config.toml
gain_aug_db = 10
n_mels = 40
input = "log_mel"
norm = "batchnorm"
label_smoothing = 0.1
muon_scale = "original"
epochs = 10.6
lr_schedule = "cosine"
final_lr_fraction = 0
Rows from block 8 of a small sound classifier, named by matrix and row number. Rows with one number belong to one channel. Each number is 128 + 24 x the weight over its row's rms, rounded and kept within 0 to 255. All counts start at 0. Numbers have three digits each.
After each channel's rows are labels from the 100 clips, of 14976, where the channel reaches its largest size: "responds to" is what is common among them; "peak on" is the class under the peak. Only what is clearly more common there than usual is listed. The data: single English nouns, adjectives and verbs, spoken by a formant synthesiser in many voices. In brackets: how many of the 100.
# filt: filter width-5 conv, dilation 8 (model.blocks.8.filt.weight, 192x192x5, each kernel summed), inputs 0-191
# gate: gate width-5 conv, dilation 8 (model.blocks.8.gate.weight, 192x192x5, each kernel summed), inputs 0-191
# out: residual pointwise conv (model.blocks.8.out.weight, 192x192x1, transposed), outputs 0-191

filt.67:156100117130089142126120134096088124087170131130089092131120162119141113116150132119141133135103110097121147111176128118138130130118084100115098127130135105145139106210145073090152128115140122121145151125173146132149137125115121135121135099150129096131122128142137163178115112094115151134148116123109135109189126133100111136132143162103150124151141125137143139114158119149107130121156081153137132139147109106162127141133203144135129166087100114084164145165104145101141066117150160103173158127130107164114133160147107106142126116075112113099122156128068119169142127122125150137
gate.67:118083172148198133153141129160118129133140109180122137105153153120108154149160125173130098116133149099166138116149122144117147164148147133164152117145150159115131161101098152116171086163130144120102137144120175160122100131133158128140105107120144129124147104107150119121129131144116151120104069107123098144124144153162132119169108128123154134136119110153101113136121134122121089126136164097181163119139158149103105099127145151133133141189149088128114147101159166163114141120118155137133096169084158128123116117136114122184118154140151142196120079102171128147136143139137122143
out.67:101157170138123093165120124155158146099136131125128120087143166137141114101142127114129102165138144134108079153105137142143155167088122133115143116140114117118112141097137155133189150111129136150148095122128127162149092122158153107105133114096139133107100107132157154138154121113099182117112081081161110143092135144170155066117138132114105115147151133116162082133078103133124107117117145180113109145107122077101108136190120149148139140150124129125108138161123118107191134135140156112112153124125145106120098122135142192123150127102128130144144143129125102143165092126164124078
responds to: /s/ (51)
peak on: /s/ (46)

filt.167:137152085136146129119117112108126104106130134120125107155127147161111137147135153140118148149090085115127110177132131154103130161132156116151117140140111163132106124103130129135125068145167102152099102151122157163152111080121131145109126149153118135157118120097137125118085094155111089109116164104107127134124117150132195117111134091139120077113142143140124100136157115094117129110135111078163140078092102154125118128133159132090126142122121139098137145129147052087116121093116118139138109151121119104135132157102167162120098137131147104033126145084142156103103138148149110157
gate.167:139130134146134114112115121126090133114092126112128093150136114105178077125085053130069141103172136121167132120139090106119158121141090118097124124179113144126139101147094116114110131142126114112163079166110140139131094142164145141146111156115126116149132090155111076145118157120148086111146121146126110131141130179113140101137122134134138130131111113187160137098152141097111117140126121157124135137086171101128109159138118141113102064122154127179122110155145134152131128129140128126077136109106072116148109134132110076101119105144130079132122078112120154113126149150135120114
out.167:128142118133123109145116130153124140139120123110117091099150110084103154175170162148094187180138137115105155104144143111114115154144164131096134124153156123117107096092128149186148139166102168141109113122120155116138119148130146118157142146107091142113163100124082097112149084080106166082106112175129146104122096119119133145147121147118145130139145111165140068144103128126107102132126103125091082134160138186141123130137148112156113152122106131105137133141127097110126102095138144133104077097126136114126139158103186130150163131128115122078170132150100114124115089150133126140
responds to: /d/ (47); /oʊ/ (27)
peak on: /l/ (26)

filt.122:148135086127157127116123077127130149079130114109114143161146128117136123075094111152143142110136132153179175127076095136125121091149119093111133132082140146147144092126112129163184151104151121113152111175147154122134114152113098123105141074139114116141116120119088101156153138103159106109149132151144108127113160120057133137100081126146146165124146109141095094097141086113137146114143148117137119128089133101140160142120108107151130086165144109161101143101119149109148176116100136103091082116152112102153122090131104097117163138155132100098148126130127128110142098134146117114
gate.122:112149080158144144131134124136123113130136125071121077129078130188133106111107108187126101155106098123134121146083141142113143128112095082109141115110127098145119109130105112119158156114176161147095084167124200131096128160113136152135094108126118145122137164110115089155138151108159149101148075127107124139101150103109150119137177113126139128186124146117106160148140118106150130189091131134132146104119116116144138098121111092142142137133106140104105140105133152164127143134132129135155130144164158126116168133126129135110123097140112156113087118127150098121080167164149141108
out.122:121107112157131097157087113120116106102170133121114159127184124147111100133096143157134098103113116148110131104151157156135094138125112130096104138125114132114155131137155142140133150171130123142127106132135119160132116140128104130120139099130137099147105121185127143078178078152109165123107120118135109091162113135146116138144108090113153118121106131128120169118152080113091198128132163131136120108128115113134089123094157100142134165158162091122123089077140155164127129143111161081160113139143189160096111069161080114119121105157128108130106125143142109086144121150152130137
responds to: /oʊ/ (32)
peak on: /oʊ/ (30)

filt.58:082144126112152140112136219112138113112118140097162118064118147088110151093148156128171122133076096117154109139129119109125123068110115116093124137133116128132157158109112112130152104111117147155130089103103126132119122168126135149154145130109160144129131144143131116132078162148145154131086136176147110144128097182137163156160109150116111142098144136145102144142106091089161120122130133125148118143117118131135150142122130086126108178119134107145119142123160129164127125094125110123151121133117093152113116089108106075160127161169172107146144154065132119143119108143112134163
gate.58:075104172152126125129127123134094093094084124152169117082101116141155126123133099105167114119103121140162124173106105140137095124118129120071095145125129135102110149132114161101114134159128139136173137161096140150138131119151146149136134126121120135107161075128163131131142143087123092099100162156107106127106112173141141104136095100102141107126127130081131138119137137079142164185143183121150173108109126107102129137137127104109104122100116142143096165096186136142140134108144074126129134132117153155149139120115092051132122146118137119100147113138125110102093118135150104124
out.58:142133081122177140142111130154127136089143173119150134145128103103120134123126112092196165144090130165135123114125092154165128172125127173097144131095132149112134199100108124166103098140108132163148155110127107146104125145109144129120132134133125152177107162128152153107123166126134151152125133129112109184153114145159132140158095080133169122125130085140133148140142113159084151130120138161155158100111128147131128087152120105129156092160127115110125143146195136142129098142112114117110144084100116117140141167152143152165170157085141147133136094130136150162119138113115108130
responds to: /k/ (41)
peak on: /k/ (36)

filt.29:128151144166165117147125150126123151129151149155157145109134134121144160142101135162124168081130155096167106097141099126129124133120181128180132105150108118067109135139125098100182123125140162137114136134146095158159113142143138132131144154144124149125135121115128130140133120134119123119107112129141136118138108160147130098167119128110158089086096161082108151137170120103161136154113100129153133167122045090095119131119165074127153100146140151169104091133129142144151132107153134118095120110141133139131100136124097103127074116137173129139115088100123100092118110156132059138
gate.29:116111140133139147156103121144135133123130120129124156162151122151114080148147109112132102114114147144179104164149136120116164145140161107128102103139118161105089124148118135170137127131136089123163084146119119119185080125168166166079084128117143155093123057151145108136104138117094121083117123104133178143095116179136120110130109128089136084135124127105127128136126112128148127151124161110206158077143144126081138136133099144151094139131112141133098158140125085120123111119165135123099114125127150065151141148085142118124100120122116123095110141110133110120159128131144099150
out.29:126115144181092122102118161127181141145155116103097129120142096079096114129098107134115123133079090117127124092109106142111114112134175138101101091155170130153141159094076112131119130098135186131158129129107127080140120097112161124135143128143106111161131132118156120133132115143090124133117119098131126162150120139150132118147103099098129095151125130165174148113147112149116145155117105080109077153121124094145108181083100122161090136135136085113090106142151169175092129141127129111167113145140107141102144126078131110164106133170106118116140130124086128100134128127111131114
responds to: /s/ (55); /eɪ/ (30)
peak on: /s/ (29)

filt.80:117122088151070092106113123147137133115102150102134123111138156113166092117141079113134119120152111129105165156131143124090149098089081132118065140129093112164118079139149123141162115140112129093108118138160172136115159153108125133159105097129109102094105125091122109118102134105141091147150127142127115115087123100133146098108128140121125063140121109164100129117148187140121141128143138121122132119113110110108136118180132147162119093120088180092146152101154123093130137145192140143090164119123159145119133182112144130144133128144133140139119168156110109111096111144133117086
gate.80:118119151096116105124123166137124106118100180138160149116132164099168135100120100135138129149137124110157129125122081158128119138108144158122106103163132145111091066161116151119141131157140187138119182139117134172109105144135181136156150154147104130127153111103151146155157108134150098148134116164111123113118133163135136142133141129121144111143117152127145112153138139091138129155093129128122152146094141119123113103102147108125137129100166200133123109124160146162141179092134112138114127172103145080129141101128120043123078134110151109120157069115107149115158107147130105111
out.80:106135088124077083111151131101087095124141108143132075108148142133132164136138105103107125153107139140116167144128142188097117094102122151106099139161140158136126094149137119091141158145128107138134134125105138101100117155126133150135136117122140155123118146138146127125129114104143108198123127134114106126165135141139133123116155103152129122166161123141177124129161139142153124148148153165086078145120169132135163088190128079137127113118132180116075146153150124100128099155146137095141151161148117143136178089170101123122080158117115127169115153166127117126143125142098133097
responds to: /tʃ/ (31)
peak on: /tʃ/ (31)

filt.109:139140121120156108095112173173141126129108133137142157115178125152107164113085132110104113139157101155107160156123119112107148133118168128142158134088127121158139114107156155178112146122137129125127139091130153166156162103145121168099127103136155139150110158117141142142108120121147131173112140167149134141100133127127124130103109106161115126151127128128135070132185118103108158160126145114095117114142132192110143104128103136120151130144161133121082103126157181110079151152124094162087074131204111120182104087142137123118123117129149099138148120131159106120144103152117110109
gate.109:081138149111132184127175101129138104137105114086109085134131119151136136125126093152132130131089121148144110158121135152102103125101101146131119128138096138137142150169121183153140167151137161134128137156078150114131117105164139128129114107115118177118150114132158089155147137124127134131162149084105118135142114085106135173135149119129143111114090143096111114132115146135114136139097129140187131139107157079150120117066131110122097139112150129112126138139167153171169130139164129086141118144148174125133159091175152126113104137083146089148108147126173140106090108110112179155
out.109:099109148112124148070135079140086104123109111141156105107102122099174110113121185163167089114169171141132120122122104154084107164165132113130125124173106119157110112141141149115149129153143130112150131092140182126142137139123105114139150162169122117162110116142106118101109091127115125154106133134094117133146146092160117156169144154126164120114135115169153134133177104088143162096126152114117124139147156135122151153126091069088143128134144116077098116149107156119128127135122107122151138124096146134134087104110099138119131135115142124085144144105091156129200119132150120138
responds to: /oʊ/ (33)
peak on: /oʊ/ (29)

filt.94:122122113114114102095086164166123097133125121140183123100134115112120148123119091136146152091136141124162114054101126142118111161110105134117139130129146129139119141126124155155127121146101157135139128159077131124158119115170134112162110108094101151131107131156125153107126137088150157111127144115133120104103100141138123133187143143151131134115144145109132128138100124189165144121145116079111137159145138131075135112095091136145191145131117169140126076101116118139131181118136106098157138086108120128145111128135133092133123160170145150127145105166192154099149155127083086164
gate.94:140136108097143130108104128102140108148135138114124167149173179091108123106144115106099088123171090098120115132149111148118137157134133148164089143121122108178127103170125118102165174150131119141157111122117151090147117149115100088112124133108093150125105161130119132186128146111124121160132134125129102157106133134140168136155110174121121162153191102153128142117105108120139128122170099142217135126152120098151125128168089165160139146087159110135084153123158102152113139117132108124122148119116117110140102119099075120113109120144114095117183120126118121105127158152104121121
out.94:165130123098108125177134145135142107126125115138106147113131083100150067127117158106141109120123143116148181116133141134098132103116115087110104113107122144079118096163110148118106093104096125113102154125115121074134175124135086113137143102114147089105128107107112153171132171118144085088128125064139136158146096134111166131140119169115104139094143144115158098133085110111149144165159115107109089126105154118144116119126148138082097149143126114115114120135101095152140174112106140131143114157100104140090133084127135142183152138145092123117155113146119139151174118131158170149
responds to: intonation: falling (48)
peak on: /t/ (31)

filt.173:154146137119119139094132133113138156151135130122110078106160189140150117124137132117104171148103110118069165118157167133115116120137100117104074125169117125181182138150106083126157106123136123104140157109164091085104117138109109120119127162156136158138139148104149105149130149140159122118121150115112109127133112122136165188120127113113101126122170120158112136116110112127156173123113116127107083107098144120188169148160108104159150152110134136108152105177132135158154118116096138155148119172095099138158118128132123147119098155153174120144113130113121128156088105166140117165
gate.173:155091126131134128157111161105127129120115134097141124077144089097124096139109098163139146122076162097156104160111128134146168119106161120161155093158132142116136097161110117137120134160139141149130178163109135158160114136157133155128071141125123142093151124149144116142138165122149142139108093094114113198115150147116171135130144139108135134094100114150123130138146149122094117108129148089144152127099113134143110142154154077080127097124154117147131148152141126122111124134060150131062093136124146079154111115147100100096142147129139074131126088122118124151085121121116154123
out.173:119138114160172127174137146150090133125141164119154130164119090155116115123174180123133137110125121190120153139107118179160152197117136160127118111112099146120116106098154114110100121099179134110143134130109132130178105111089153084188188123124125136119119132127164115160136123136146134189121153128081135170123155131153148137177106125146168153133158171126119106137115116106138121114141157138113131132118125154111134095116103164164119129114114146141097149101168120120148142139133116140138100095119148110118113123110114131132096111128096121133113087147150077099131174109117133136
responds to: /s/ (42)
peak on: /t/ (27)

filt.55:108114162142151130141138140135139119147112083153116139130090167134155106150129145168171105096113146102131084170118122110131122164129155147124167106183089171097149183095070147156111118130135109129137155104120152110107106142163175101149136132139123140096152139191144120096147132112122137154097100146159111121105130150160126119144111140092166111129092130148114136083112150114107115112110151121138145098098165089104136133106098097115149113137135092135124154132179131152109155165072121107151111128132117122146125112105137140089106169123123127172095103130152123166099121141104126114
gate.55:131101118128134132128122180136108129162141112090116158135105122116103115140180127136144126147110169084158124163153125142149135154144120151155146165126125142110140129091111111123114165102113133146124122138165107113136107138127144099126150109145088140095147106146128100128087126142153104123134107124133103105093092120163138124112091153139150111151130114137147123119134175114092074132151139175146155107076112118148094128101112173156140158108142059099101162156106138147141130123094124172090116166104135113148104134097108158107126144142090065170147098187122159157108127131127114089
out.55:155151103097143122132149124179104149100104159134140109134132134131113148125139131171133090120130202128084147162158132135131136197149116113143187124111117125146124099108104137147109109133138117145160121143117134119156125141134185186125097122145129141097056126127157125127109144115133186102140151113124102144083157130184134089135103107129106160117132139144140129139139119114107121127147114123059161104130116153152148152143138122127111128171114080119108139122158135102119098078114125154157107122113111138130129161128103133099121140156114126141129122137143202161126166109132100118
responds to: /s/ (41)
peak on: /s/ (37)